From a checkpoint of a small audio captioner: encoder width 384.
Rows from block 2 of the text decoder of a small audio captioner, named by matrix and row number. Rows with one number belong to one neuron. Each number is 50 + 15 x the weight over its row's rms, rounded and kept within 0 to 99. All counts start at 0. After the name is the row's rms in percent of the matrix's.
Before each neuron's rows are labels from the 100 texts, of 14848, where the neuron reaches its highest value: "fires on" is the input token at the peak. Only what is clearly more common there than usual is listed. The data: songs of 200 made-up bird species, synthesised, often over outdoor noise. In brackets: how many of the 100.
# fc1: MLP up (decoder.blocks.2.mlp.fc1.weight, 512x128), inputs 0-63
# fc2: MLP down (decoder.blocks.2.mlp.fc2.weight, 128x512, transposed), outputs 0-63

fires on: "noise" (25); "rumble" (19); "1" (8)
fc1.434 077:68 50 48 46 62 54 60 60 54 39 31 66 47 30 87 49 72 35 35 28 57 60 47 37 54 30 28 77 61 57 73 40 71 47 62 36 38 62 45 51 29 45 51 34 87 56 36 53 35 53 80 43 68 33 43 58 67 31 36 64 55 56 59 56
fc2.434 068:44 43 52 43 47 31 56 58 53 54 45 33 57 54 39 59 24 52 48 48 23 14 55 64 68 74 50 43 59 40 31 68 51 54 29 76 50 42 47 38 62 74 16 63 48 44 50 54 44 78 74 44 29 42 66 53 45 61 67 67 37 69 57 56

fires on: "wind" (15); "noise" (14); "downsweep" (10); "note" (8)
fc1.302 100:44 68 15 66 40 48 53 60 52 49 56 46 25 47 40 70 42 38 46 72 70 44 52 56 21 28 71 57 60 37 66 55 59 25 55 65 32 99 53 37 60 59 67 56 38 42 54 52 61 61 42 44 44 42 79 45 61 56 67 30 42 59 44 64
fc2.302 119:40 37 60 35 48 46 49 27 58 62 31 54 64 42 63 48 38 61 30 34 59 26 63 49 68 88 34 59 29 55 51 32 37 74 63 48 87 20 45 47 43 63 33 60 49 69 44 65 55 42 54 50 69 81 39 50 31 44 25 34 64 41 56 39

fires on: "crickets" (54); "rain" (23); "wind" (15)
fc1.185 103:63 70 33 85 63 37 51 54 11 33 53 57 67 53 50 55 51 57 47 55 58 41 53 70 25 49 06 52 49 49 59 60 65 71 72 49 46 48 45 54 18 56 72 42 52 48 67 50 54 51 36 62 47 39 60 42 54 47 30 47 73 23 61 54
fc2.185 099:40 75 50 34 59 54 18 52 56 63 55 25 63 87 45 42 50 24 72 64 41 51 26 51 56 36 38 33 50 37 69 79 51 30 63 68 39 68 47 80 26 48 46 39 72 50 84 29 44 36 64 53 43 35 59 41 63 53 74 54 18 57 60 72

fires on: "whistle" (22); "downsweep" (18); "warble" (10); "upsweep" (9)
fc1.102 091:61 79 31 53 50 35 31 54 50 42 70 52 43 53 40 53 48 39 56 58 48 52 54 43 38 07 32 60 51 60 63 64 45 36 28 53 15 80 66 71 55 88 54 34 43 31 51 42 64 81 27 59 29 70 76 52 45 38 41 49 43 60 59 37
fc2.102 090:43 53 53 08 33 60 69 42 50 80 34 40 63 46 58 34 73 42 55 49 48 43 31 49 83 65 81 63 40 54 60 38 60 52 62 42 70 51 33 60 66 45 16 58 37 52 50 48 30 52 68 33 78 47 43 56 47 63 37 53 61 40 46 46

fires on: "a" (100)
fc1.8 102:81 84 58 70 33 50 68 41 28 56 59 47 16 44 72 37 78 46 45 49 35 77 48 62 64 45 74 30 58 51 57 42 59 37 58 33 49 22 50 42 55 61 56 59 42 48 23 60 38 90 61 50 61 55 57 58 35 53 37 64 67 54 44 53
fc2.8 104:70 63 55 70 61 59 52 51 57 55 50 65 38 60 46 58 47 45 31 80 63 70 28 42 21 60 55 38 44 36 48 65 50 52 51 45 62 62 45 56 49 48 61 67 29 26 48 11 54 64 65 41 41 47 64 63 51 45 66 50 35 69 16 56

fires on: "x" (94)
fc1.358 099:47 50 42 62 53 18 46 76 46 25 47 42 32 36 50 56 34 38 52 52 48 30 59 23 55 30 27 79 35 26 54 42 46 71 55 54 19 74 64 71 66 45 67 46 47 47 50 32 53 53 34 51 28 90 94 49 29 87 38 80 54 53 64 65
fc2.358 081:39 50 30 29 54 47 48 60 54 54 31 80 55 58 57 68 48 54 55 42 56 90 37 41 67 40 41 58 59 31 51 56 46 36 84 71 54 36 43 31 54 31 50 51 57 77 16 34 62 67 55 44 70 52 63 54 32 37 48 19 54 58 32 41

fires on: "whistle" (47); "downsweep" (26); "click" (10); "arch" (9)
fc1.250 104:72 51 24 86 65 51 31 60 31 27 59 48 25 05 56 29 58 38 67 35 33 48 39 61 54 62 53 50 48 47 59 61 85 59 66 58 43 51 66 37 60 63 58 64 50 50 70 20 58 57 47 70 62 43 68 66 75 45 55 59 55 51 49 40
fc2.250 103:57 41 37 50 62 22 34 68 34 60 42 69 57 78 33 55 70 54 45 51 71 67 56 45 49 28 22 44 44 55 65 64 68 40 29 49 50 52 53 34 50 13 38 27 70 35 48 62 50 58 43 57 73 80 30 36 58 22 75 32 56 46 69 38

fires on: "noise" (26); "room" (18); "thin" (11); "muffled" (9)
fc1.195 093:52 43 33 42 65 73 20 58 41 25 21 57 50 21 62 48 51 47 05 45 49 83 49 68 37 61 34 56 65 43 49 61 56 34 61 52 53 57 50 29 53 35 62 56 68 38 63 50 62 55 63 58 29 84 58 56 81 40 54 52 46 59 69 46
fc2.195 084:64 69 55 50 32 61 77 61 51 27 79 63 35 63 41 30 57 46 88 57 35 38 52 38 53 38 74 46 56 69 30 45 53 64 40 43 37 36 62 83 63 57 39 27 66 44 55 68 27 58 44 62 44 16 48 62 48 55 51 73 37 64 56 50

fires on: "harsh" (100)
fc1.487 113:22 73 43 50 41 78 34 43 47 41 37 45 57 12 41 43 50 45 37 62 36 57 67 28 75 31 47 42 70 58 58 27 63 61 56 42 34 61 24 54 58 53 61 82 69 35 66 42 55 62 51 56 26 45 41 48 36 65 47 59 32 66 86 38
fc2.487 114:27 45 64 52 54 33 34 62 20 42 70 47 45 55 40 42 46 32 47 70 33 68 58 40 75 31 47 34 60 76 62 34 53 45 24 34 29 60 63 45 58 58 72 62 67 57 68 32 58 68 67 50 20 36 60 52 60 48 46 70 62 25 24 54

fires on: "note" (11)
fc1.497 088:23 45 62 45 48 66 45 52 62 50 53 24 59 58 69 64 57 56 56 66 35 31 60 84 46 39 30 37 27 73 61 58 47 44 29 50 61 43 77 62 46 60 49 48 73 49 57 64 43 68 70 84 67 64 46 58 73 53 21 51 32 43 73 27
fc2.497 092:51 38 35 52 62 33 60 47 59 55 62 42 53 46 37 42 35 58 49 55 74 57 68 50 57 49 67 56 60 36 48 47 42 34 58 26 35 78 05 42 25 45 56 35 30 47 45 32 66 37 43 60 65 41 54 55 34 34 53 24 35 93 61 75

fires on: "a" (100)
fc1.431 100:69 53 68 72 54 20 55 42 51 42 34 45 32 44 25 79 59 42 61 27 66 63 45 37 34 30 60 55 49 36 44 14 71 84 58 12 30 58 48 46 75 49 67 44 45 40 56 17 50 68 48 54 49 87 63 47 22 54 62 47 41 63 51 63
fc2.431 099:71 73 40 81 43 62 33 68 33 59 53 56 50 75 60 26 45 46 56 83 33 53 29 37 73 48 29 17 55 60 41 47 51 41 64 35 82 41 50 50 11 77 47 79 59 74 35 64 52 64 61 43 50 31 48 58 50 57 49 63 28 51 57 54

fires on: "with" (99)
fc1.404 094:29 56 63 48 59 72 55 41 30 58 40 22 57 16 37 38 43 32 41 40 60 51 55 49 52 25 39 40 42 44 63 30 42 44 58 71 35 47 67 54 54 74 50 50 59 62 46 22 54 64 49 71 46 80 53 66 32 54 34 48 58 58 34 40
fc2.404 083:47 51 61 32 61 48 58 72 50 36 39 35 34 43 37 38 74 48 51 44 37 70 67 57 56 31 43 63 52 67 23 45 37 37 31 60 61 50 48 23 71 29 71 33 61 33 07 45 29 59 53 57 55 75 48 56 53 37 60 61 76 20 36 71

fires on: "crickets" (20); "room" (17); "over" (13); "downsweep" (11)
fc1.359 116:74 54 56 61 28 39 61 65 55 61 64 34 23 51 69 42 49 50 34 43 53 73 23 62 38 38 63 56 25 60 64 61 38 44 35 52 29 43 89 53 55 43 30 52 63 57 48 45 84 60 65 45 68 65 54 62 36 60 25 53 64 52 43 63
fc2.359 147:33 54 55 30 37 48 41 50 65 61 40 62 73 45 31 67 12 55 33 44 50 19 69 37 87 53 34 19 53 51 48 30 47 59 75 38 79 29 30 39 71 64 39 59 45 32 55 60 34 64 38 62 58 32 35 27 46 49 49 33 45 50 51 41

fires on: "a" (99)
fc1.252 100:71 79 56 49 26 75 30 53 50 31 27 55 62 42 51 31 18 37 46 56 38 15 39 62 75 38 69 45 32 38 67 38 85 62 60 30 43 41 66 53 45 45 58 56 43 36 43 21 48 62 71 47 40 59 39 51 46 50 49 56 48 59 41 47
fc2.252 109:56 53 54 91 48 32 19 43 40 80 59 59 46 89 35 39 80 89 51 67 82 89 46 47 49 55 46 40 40 29 36 41 45 59 51 62 53 61 38 53 54 69 39 71 65 72 42 17 74 67 49 66 62 56 61 45 49 57 62 28 58 47 52 33

fires on: "x" (99)
fc1.422 107:61 62 28 56 60 66 62 43 16 35 52 38 57 18 46 49 46 27 66 52 44 69 55 39 46 40 44 67 49 45 26 67 72 49 70 62 40 49 19 60 56 50 25 51 24 43 60 37 35 61 46 55 72 30 45 41 38 48 26 57 61 34 59 86
fc2.422 098:81 57 79 42 18 52 55 47 48 75 67 24 44 26 50 46 48 64 44 72 56 44 66 42 56 51 47 62 46 59 53 21 38 53 34 29 57 48 49 36 52 52 41 75 85 60 44 57 65 43 26 35 49 49 48 39 47 65 27 39 62 30 57 07

fires on: "with" (84); "quiet" (16)
fc1.114 098:68 61 27 84 46 35 29 46 56 67 73 40 50 30 91 57 49 39 42 82 60 62 58 55 51 35 71 80 51 49 51 76 46 36 62 48 25 61 70 46 65 76 49 51 38 59 56 49 72 74 46 43 67 42 48 53 74 36 30 37 40 78 63 53
fc2.114 095:33 67 82 55 72 67 22 20 38 83 41 41 64 54 82 53 69 60 56 60 54 38 35 54 43 65 46 52 43 47 67 41 57 55 52 56 30 27 50 39 18 55 42 15 39 51 76 57 37 38 89 36 62 37 56 55 53 49 58 48 37 48 50 70

fires on: "upsweep" (21); "note" (17); "click" (16); "buzz" (15)
fc1.348 103:58 51 54 54 62 29 41 43 54 34 19 54 69 21 50 62 57 40 35 56 39 59 29 73 61 27 35 40 30 51 56 68 81 47 20 36 44 54 55 66 31 58 49 38 41 36 41 43 42 42 63 75 42 43 49 52 41 32 73 67 38 35 83 52
fc2.348 091:72 50 62 69 41 26 44 53 28 39 55 66 54 37 41 47 67 72 56 36 24 33 52 44 59 48 49 72 16 42 49 39 80 84 42 90 35 25 41 75 61 38 26 52 72 35 38 57 37 36 37 69 38 60 35 64 54 34 67 58 43 41 61 21

fires on: "crickets" (19); "rain" (18); "thin" (11); "room" (10)
fc1.242 090:45 60 39 44 63 65 40 52 23 50 66 59 70 47 44 47 39 56 13 41 56 71 66 68 44 29 51 49 42 37 41 76 52 52 67 11 11 52 72 42 46 58 56 56 50 29 65 59 61 77 64 61 50 45 37 59 66 30 82 31 68 55 66 52
fc2.242 059:56 55 55 39 57 42 54 36 56 45 09 69 49 56 63 33 55 47 30 42 36 56 55 35 38 39 52 65 30 55 49 62 56 69 62 45 26 63 65 45 55 41 37 54 39 63 85 41 39 64 42 67 64 61 66 71 51 37 40 49 63 35 50 56

fires on: "with" (75); "reverberant" (19)
fc1.90 107:44 51 23 56 64 74 57 47 43 54 42 31 62 45 40 65 39 32 28 90 49 67 50 64 50 54 33 59 46 43 62 65 56 39 54 31 39 52 72 78 56 37 49 56 68 63 34 47 64 52 46 54 55 27 56 49 47 57 32 34 43 00 82 53
fc2.90 108:15 61 58 06 56 39 35 39 34 54 47 38 39 43 44 31 43 41 62 30 80 32 50 41 61 55 81 49 42 48 58 44 44 47 46 46 35 53 17 39 45 49 80 52 36 38 35 35 63 30 38 58 43 54 59 17 66 35 72 59 60 74 29 53

fires on: "with" (100)
fc1.75 124:32 61 10 42 77 77 49 58 41 42 14 52 32 25 44 52 43 50 22 49 49 71 52 37 44 64 63 16 48 41 64 47 53 42 73 35 44 53 38 61 56 40 69 49 36 35 55 25 61 65 41 59 56 42 71 51 33 40 30 40 74 14 49 68
fc2.75 141:49 60 40 18 45 42 18 56 52 32 80 39 58 33 52 61 56 06 68 66 82 70 48 70 39 46 71 57 65 30 52 61 57 40 49 48 48 62 49 64 56 54 72 63 42 37 34 28 88 37 51 71 27 48 32 41 65 48 72 49 31 65 58 32

fires on: "arch" (33); "buzz" (12); "upsweep" (10); "downsweep" (8)
fc1.350 068:27 61 57 59 52 56 50 60 51 25 29 46 47 23 39 68 75 21 51 77 60 40 74 47 46 45 44 47 33 44 74 44 71 57 47 58 55 51 30 29 77 39 44 52 10 50 43 45 52 40 45 41 33 48 53 70 32 60 73 57 50 63 56 71
fc2.350 042:33 42 51 49 61 43 71 48 50 37 63 65 45 58 60 49 21 71 38 49 28 60 34 49 31 44 50 44 82 35 21 35 30 34 54 26 34 51 52 47 60 27 59 56 44 60 39 32 47 53 51 48 47 38 49 52 36 41 42 45 83 74 25 62

fires on: "arch" (10); "warble" (8)
fc1.212 093:21 63 34 51 57 51 47 63 39 29 34 45 64 22 49 63 58 39 27 47 44 73 44 65 29 36 40 43 42 66 49 66 67 64 77 46 47 39 67 45 72 59 32 72 41 40 51 22 11 59 60 49 34 51 31 36 46 55 64 34 50 56 33 31
fc2.212 102:53 48 53 57 47 53 51 43 82 29 67 29 55 66 38 26 34 57 46 44 54 31 80 40 53 51 90 36 53 42 52 31 55 58 43 48 30 80 32 73 61 35 73 26 42 29 56 39 46 56 51 50 34 36 31 43 61 37 50 43 63 60 45 64

fires on: "whistle" (32); "downsweep" (17); "dip" (12); "arch" (9)
fc1.267 091:40 49 47 57 34 50 29 32 71 14 20 42 64 35 72 64 35 48 51 31 45 33 49 48 32 50 46 49 27 54 57 33 55 20 39 47 70 53 56 72 62 86 64 52 73 35 43 39 38 80 63 72 38 68 62 66 49 32 42 47 32 55 53 22
fc2.267 084:42 41 57 31 59 56 23 08 55 50 51 50 54 22 38 75 26 90 62 47 64 55 34 43 50 62 57 50 67 53 57 50 64 58 60 37 45 71 19 52 55 46 61 54 53 43 59 57 43 60 59 37 60 58 69 83 83 59 69 58 31 60 34 64

fires on: "note" (20); "dip" (20); "whistle" (18); "downsweep" (10)
fc1.297 088:41 71 33 52 60 71 41 46 72 26 64 46 52 21 67 44 35 69 15 37 90 30 64 31 69 77 66 44 44 64 62 38 70 62 68 65 55 54 67 43 75 59 30 62 52 51 72 53 51 55 50 57 60 79 51 51 47 34 25 34 60 43 59 62
fc2.297 081:46 66 66 48 68 52 49 48 79 80 63 27 41 62 51 49 81 57 71 50 26 59 49 53 04 16 62 42 55 43 77 45 52 60 55 37 48 58 59 60 77 39 54 43 51 31 47 23 61 71 63 67 54 45 47 30 78 51 65 30 57 28 48 44

fires on: "upsweep" (22); "warble" (21); "dip" (20); "whistle" (11)
fc1.440 103:65 49 30 46 32 61 52 50 34 52 29 55 60 57 69 80 43 44 59 35 34 76 38 55 46 50 43 56 24 52 67 86 55 37 39 34 57 50 53 67 30 47 23 39 80 32 40 42 39 66 64 47 30 37 24 36 60 33 58 57 31 59 59 34
fc2.440 102:42 46 49 46 55 23 36 65 62 60 59 56 42 32 50 46 85 53 38 54 44 30 37 72 75 37 36 36 62 42 71 53 70 60 52 66 55 39 58 61 83 53 54 72 81 73 00 53 70 31 53 37 41 73 51 70 70 65 53 49 58 39 63 40

fires on: "noise" (35); "crickets" (27); "room" (17); "rain" (7)
fc1.368 099:44 45 45 60 86 32 47 32 42 33 37 34 74 55 43 68 69 30 82 45 64 59 42 46 31 53 42 61 42 54 44 76 54 27 48 55 42 38 44 53 32 60 35 39 30 68 47 38 32 58 72 78 35 52 45 59 44 37 60 50 52 39 51 66
fc2.368 109:68 48 62 44 21 41 56 48 43 32 92 53 32 56 26 48 23 57 44 58 36 55 63 60 54 58 31 66 32 23 49 56 71 70 60 73 27 62 33 88 66 30 56 60 84 52 56 44 53 37 31 67 49 26 71 44 32 43 41 39 44 39 58 33

fires on: "arch" (28); "upsweep" (21); "click" (20); "note" (10)
fc1.111 110:70 69 33 57 66 29 44 69 50 48 48 64 63 57 79 56 32 38 39 50 29 65 45 52 57 58 61 66 22 62 85 66 66 59 35 27 47 70 55 43 59 64 38 22 57 35 36 57 40 52 70 36 54 66 75 54 43 41 53 72 32 71 71 50
fc2.111 117:37 48 44 37 49 39 33 53 36 46 58 38 70 30 27 61 63 57 50 52 34 39 51 78 78 52 47 52 47 55 31 51 65 72 29 61 46 17 60 53 53 70 57 77 27 47 53 61 46 28 30 61 27 88 40 48 91 45 77 57 41 44 62 38

fires on: "noise" (20); "note" (17); "buzz" (10); "whistle" (8)
fc1.483 090:40 52 27 49 53 33 69 69 35 41 34 43 55 54 64 62 73 59 20 38 41 51 69 62 25 43 55 57 47 63 56 69 61 82 51 51 39 56 69 44 73 59 37 37 58 45 57 80 27 62 58 61 57 45 41 25 49 21 25 40 62 32 71 46
fc2.483 111:41 45 46 40 62 54 40 58 26 52 24 41 38 66 53 69 47 59 72 32 69 38 28 57 73 18 47 31 28 53 55 28 40 27 49 34 51 53 73 31 08 44 65 33 61 58 68 22 45 36 43 56 39 79 69 67 31 64 67 66 43 54 58 57

fires on: "with" (100)
fc1.508 116:53 66 43 64 65 80 42 41 24 49 60 40 51 14 72 45 68 55 55 48 58 54 59 53 47 24 57 32 51 61 68 47 64 56 51 56 20 41 63 44 43 58 46 52 67 44 59 33 45 67 64 64 54 78 37 64 35 38 49 49 72 32 50 43
fc2.508 116:83 54 50 43 74 50 56 72 38 59 44 50 26 41 56 35 44 67 44 56 71 53 57 44 43 62 48 49 67 75 41 24 55 35 46 19 53 39 61 21 71 69 65 27 55 39 09 46 55 52 30 56 50 92 51 38 40 38 52 68 72 36 51 15

fires on: "noise" (33); "thin" (22); "muffled" (11); "room" (10)
fc1.402 092:45 49 48 53 57 65 38 40 54 46 41 51 63 19 36 68 36 57 33 63 56 12 49 33 62 44 31 54 22 24 50 29 62 58 49 36 61 45 40 49 36 80 43 48 62 44 60 36 27 78 38 86 48 30 34 30 27 46 66 55 75 61 66 49
fc2.402 115:59 61 39 45 27 33 58 70 35 33 47 54 38 64 25 59 62 44 69 49 37 36 24 50 66 31 26 32 40 61 34 58 81 66 24 65 47 45 60 48 58 36 42 47 62 19 51 58 31 33 30 72 36 44 54 60 42 50 72 78 41 51 67 58

fires on: "with" (52); "over" (48)
fc1.429 089:50 73 33 68 56 79 56 54 30 33 71 33 69 19 55 52 27 39 36 87 51 76 69 52 61 26 53 75 69 63 60 73 49 37 58 63 56 43 43 49 60 70 41 78 34 37 45 41 58 54 34 43 45 46 70 59 60 23 22 44 29 37 43 51
fc2.429 092:46 50 47 49 59 37 40 41 31 72 12 24 47 71 42 25 51 40 64 58 45 46 62 37 59 35 48 49 48 56 83 31 61 24 48 08 38 42 44 40 39 59 50 08 61 54 54 31 54 61 37 26 37 65 50 39 53 54 52 39 88 41 50 45

fires on: "note" (51); "click" (19); "arch" (9); "whistle" (8)
fc1.57 091:53 55 32 70 61 31 41 59 74 26 24 53 62 53 49 47 51 39 68 51 32 77 38 91 25 42 55 43 54 49 68 69 55 43 55 43 71 35 56 45 63 62 50 50 50 38 59 28 16 61 84 31 38 54 60 46 73 54 64 58 31 59 29 60
fc2.57 105:72 64 48 63 33 62 67 55 29 24 66 26 39 30 31 30 46 38 41 41 32 45 50 36 58 35 53 50 54 25 55 35 60 48 14 45 30 74 29 72 57 37 56 35 59 38 64 45 52 35 26 63 61 34 42 32 60 16 47 47 62 62 57 36

fires on: "x" (100)
fc1.1 101:61 50 55 60 35 67 63 35 37 54 74 49 37 77 65 75 43 52 24 21 35 49 76 56 66 34 33 69 39 46 54 71 70 45 59 43 60 74 52 65 60 75 42 51 55 27 83 57 54 56 41 50 63 70 59 36 41 59 19 63 39 54 53 49
fc2.1 086:46 37 52 17 57 46 77 44 43 65 38 27 66 74 34 47 64 34 47 59 49 50 43 49 28 36 39 60 55 35 47 65 71 68 75 46 62 33 43 48 41 47 73 47 36 06 67 82 60 68 50 15 44 23 23 38 67 51 38 46 21 46 37 50

fires on: "wind" (30); "crickets" (18); "rain" (18); "stream" (16)
fc1.172 107:54 48 46 72 53 44 34 51 46 58 56 26 34 52 38 67 31 45 65 53 71 35 61 62 35 46 14 31 43 28 47 37 53 50 26 28 33 67 74 37 52 58 41 51 65 58 61 06 64 83 54 46 37 55 85 43 43 63 60 38 40 67 54 42
fc2.172 116:56 66 42 44 60 46 59 79 37 46 60 72 54 53 40 61 64 05 57 29 27 79 35 27 55 14 64 55 58 59 53 24 54 44 54 49 43 48 50 60 57 39 57 69 38 65 50 38 68 62 31 73 50 30 48 42 33 53 55 61 55 59 53 66

fires on: "whistle" (54); "rain" (20)
fc1.260 105:31 70 28 68 75 33 50 65 55 27 45 26 51 67 55 54 38 29 68 24 40 38 41 79 29 51 43 50 37 63 46 44 58 35 72 66 46 45 93 56 68 50 50 51 53 65 52 32 25 61 47 34 33 64 76 58 70 44 48 42 23 55 34 57
fc2.260 107:38 41 53 02 49 53 61 42 42 36 48 70 37 43 48 43 81 48 53 41 51 44 36 54 73 37 67 44 43 28 52 54 70 44 25 30 30 40 38 35 63 46 56 59 38 30 68 52 61 55 40 75 54 58 36 49 37 62 62 76 78 45 44 26

fires on: "noise" (43); "crickets" (17); "room" (12); "wind" (8)
fc1.135 093:29 48 40 43 70 26 25 57 27 43 41 55 30 65 57 61 76 39 34 53 58 91 39 77 12 45 60 48 48 39 65 67 60 44 68 40 17 77 61 76 37 55 37 54 46 50 38 34 58 44 73 78 27 53 55 67 56 57 65 48 49 43 87 71
fc2.135 089:75 70 70 50 28 59 48 54 45 42 65 47 61 29 43 39 36 61 44 33 34 56 46 47 99 39 36 36 57 49 39 17 67 81 54 56 46 40 41 48 81 42 41 58 73 40 58 37 28 31 39 63 49 54 49 53 30 23 67 52 37 64 47 04

fires on: "crickets" (42); "wind" (32); "rain" (18)
fc1.46 106:61 56 41 68 75 37 23 68 25 28 45 33 26 50 49 42 63 41 35 25 49 69 49 72 21 51 40 51 60 52 59 49 78 65 71 55 36 53 69 43 46 41 62 65 54 48 54 31 51 74 62 47 28 55 56 67 83 34 48 17 52 59 65 50
fc2.46 096:61 35 72 37 59 45 56 70 62 51 70 40 48 49 27 62 33 50 38 39 43 62 60 55 49 31 48 46 50 41 62 30 73 71 42 75 37 47 37 50 69 21 50 25 62 24 35 53 53 33 41 83 35 58 43 62 49 15 75 35 43 66 51 37

fires on: "crickets" (35); "rain" (17); "wind" (17); "room" (13)
fc1.30 108:65 38 44 43 45 68 32 46 51 56 32 45 51 66 59 35 44 37 70 52 54 72 30 55 40 57 34 45 35 45 54 61 51 39 38 55 38 64 57 58 58 35 45 38 68 33 53 10 74 49 60 65 40 76 59 67 36 56 50 44 42 39 47 55
fc2.30 112:70 60 44 53 33 50 50 64 42 65 66 62 49 49 38 60 53 80 46 34 51 39 50 42 88 46 27 33 59 48 43 56 48 83 63 72 52 48 44 47 57 55 37 44 70 56 19 83 42 25 47 63 61 27 50 36 60 49 67 63 58 48 72 48

fires on: "note" (32); "whistle" (17); "buzz" (16); "downsweep" (16)
fc1.10 114:35 75 28 42 46 48 46 58 68 27 37 62 43 40 55 70 57 69 54 34 72 45 44 34 48 50 57 64 35 48 58 59 71 68 55 59 50 51 53 41 53 48 37 17 62 26 57 57 50 64 80 70 74 71 55 47 47 34 54 61 62 55 51 58
fc2.10 111:51 39 41 55 43 62 56 52 48 38 49 71 55 18 45 29 64 84 55 57 67 51 43 55 59 77 90 59 42 66 57 46 68 53 53 66 50 56 25 36 87 71 66 57 38 27 43 62 58 71 48 50 57 85 39 50 69 35 51 75 56 28 33 38

fires on: "note" (50); "arch" (13); "whistle" (12); "buzz" (11)
fc1.2 100:61 55 19 65 49 31 56 48 75 18 35 41 48 54 62 52 62 43 53 62 61 68 31 69 33 51 58 60 56 56 88 99 59 25 53 60 53 48 78 64 50 44 50 45 63 54 34 60 32 77 47 53 48 38 30 57 81 40 60 52 25 34 58 26
fc2.2 099:55 84 54 50 44 31 43 53 48 64 69 54 49 31 79 53 54 57 61 51 24 28 42 56 62 26 22 22 61 40 45 47 69 79 44 65 38 36 66 25 80 55 42 57 39 51 66 61 58 50 69 52 32 42 37 32 56 52 41 39 44 30 61 32

fires on: "with" (76)
fc1.352 099:31 60 18 65 57 77 48 41 22 42 60 60 60 51 39 50 43 45 43 56 69 51 66 66 37 56 36 46 37 54 44 62 51 64 59 46 51 59 56 66 43 56 53 56 42 58 68 18 39 45 72 58 64 43 35 50 55 24 57 41 49 22 45 38
fc2.352 099:40 63 68 38 57 53 40 55 41 57 72 54 49 68 26 59 73 81 65 36 48 58 37 45 66 44 85 39 44 41 60 17 51 54 75 56 33 49 19 82 31 54 59 39 57 71 41 41 47 55 32 69 66 44 57 45 65 42 47 51 31 65 44 68

fires on: "whistle" (28); "dip" (16); "upsweep" (14); "downsweep" (11)
fc1.95 106:35 79 68 38 57 32 53 37 36 18 50 67 55 59 51 40 22 51 36 46 44 60 78 48 48 35 52 32 17 68 54 31 53 65 41 43 30 41 44 58 43 61 66 68 41 42 58 30 58 63 43 57 23 65 46 54 34 16 49 46 68 50 52 70
fc2.95 102:51 62 47 24 37 22 38 36 61 61 56 71 58 70 63 64 51 52 41 61 78 31 41 52 65 57 19 22 53 59 50 43 64 71 58 41 40 61 76 45 68 68 37 73 63 61 35 60 76 49 68 55 47 71 69 29 51 30 44 51 37 31 42 38

fires on: "note" (19); "dip" (17); "warble" (14); "buzz" (8)
fc1.205 098:41 40 65 42 78 36 50 46 53 50 33 32 57 58 88 72 43 45 23 63 35 36 64 79 57 37 35 40 40 38 48 42 55 46 27 46 36 53 62 45 35 73 67 61 50 44 69 51 46 74 77 31 28 51 58 62 49 30 52 48 28 64 57 19
fc2.205 100:44 60 61 69 43 38 59 51 40 48 59 61 45 38 30 41 58 51 54 31 53 60 60 68 65 46 61 43 34 35 49 33 76 48 29 52 28 49 26 66 34 49 28 61 59 57 48 48 28 58 43 72 43 25 36 27 38 42 55 42 50 44 74 58

fires on: "harsh" (100)
fc1.218 113:44 77 35 45 39 42 27 68 36 27 60 61 33 44 52 41 34 42 32 85 48 39 63 44 59 45 32 52 23 60 46 32 69 61 48 26 33 43 49 61 53 63 69 63 48 42 74 69 39 62 50 68 38 41 48 35 35 77 40 51 49 35 84 50
fc2.218 096:43 59 45 47 50 56 54 62 66 75 31 58 39 58 60 54 36 48 46 36 31 73 39 63 86 46 65 67 53 71 37 40 58 43 65 43 47 67 50 13 56 41 57 54 71 61 63 36 27 70 75 41 83 21 63 57 25 46 43 63 47 44 18 46

fires on: "x" (100)
fc1.419 107:69 55 29 63 59 72 46 73 43 52 63 28 49 43 63 60 22 20 47 66 35 49 80 78 65 62 49 45 51 56 62 62 67 56 47 15 35 73 70 62 49 62 52 54 09 32 36 60 25 64 64 65 54 78 48 44 46 79 40 34 60 39 72 50
fc2.419 117:86 53 50 43 48 40 47 54 72 71 59 33 52 37 51 47 35 20 35 45 40 46 57 74 62 77 52 38 48 60 59 37 55 47 38 59 42 54 56 58 62 44 63 59 28 27 22 58 41 22 54 44 48 63 48 40 55 78 65 40 54 29 61 47

fires on: "whistle" (13); "note" (12); "arch" (12); "buzz" (9)
fc1.496 108:75 37 05 62 42 61 43 54 56 21 44 32 61 22 76 29 35 59 42 67 20 54 60 62 28 32 74 38 45 60 38 59 63 48 76 52 49 41 75 45 30 46 36 63 57 34 63 44 38 59 49 39 29 46 54 78 79 40 41 28 31 46 49 49
fc2.496 124:54 32 62 57 65 48 62 46 23 58 67 62 58 41 23 29 65 36 67 44 70 60 56 38 37 31 49 65 33 53 37 13 56 45 46 53 21 44 34 50 32 50 73 37 38 65 30 53 66 66 08 80 71 60 49 62 47 25 52 50 80 63 57 37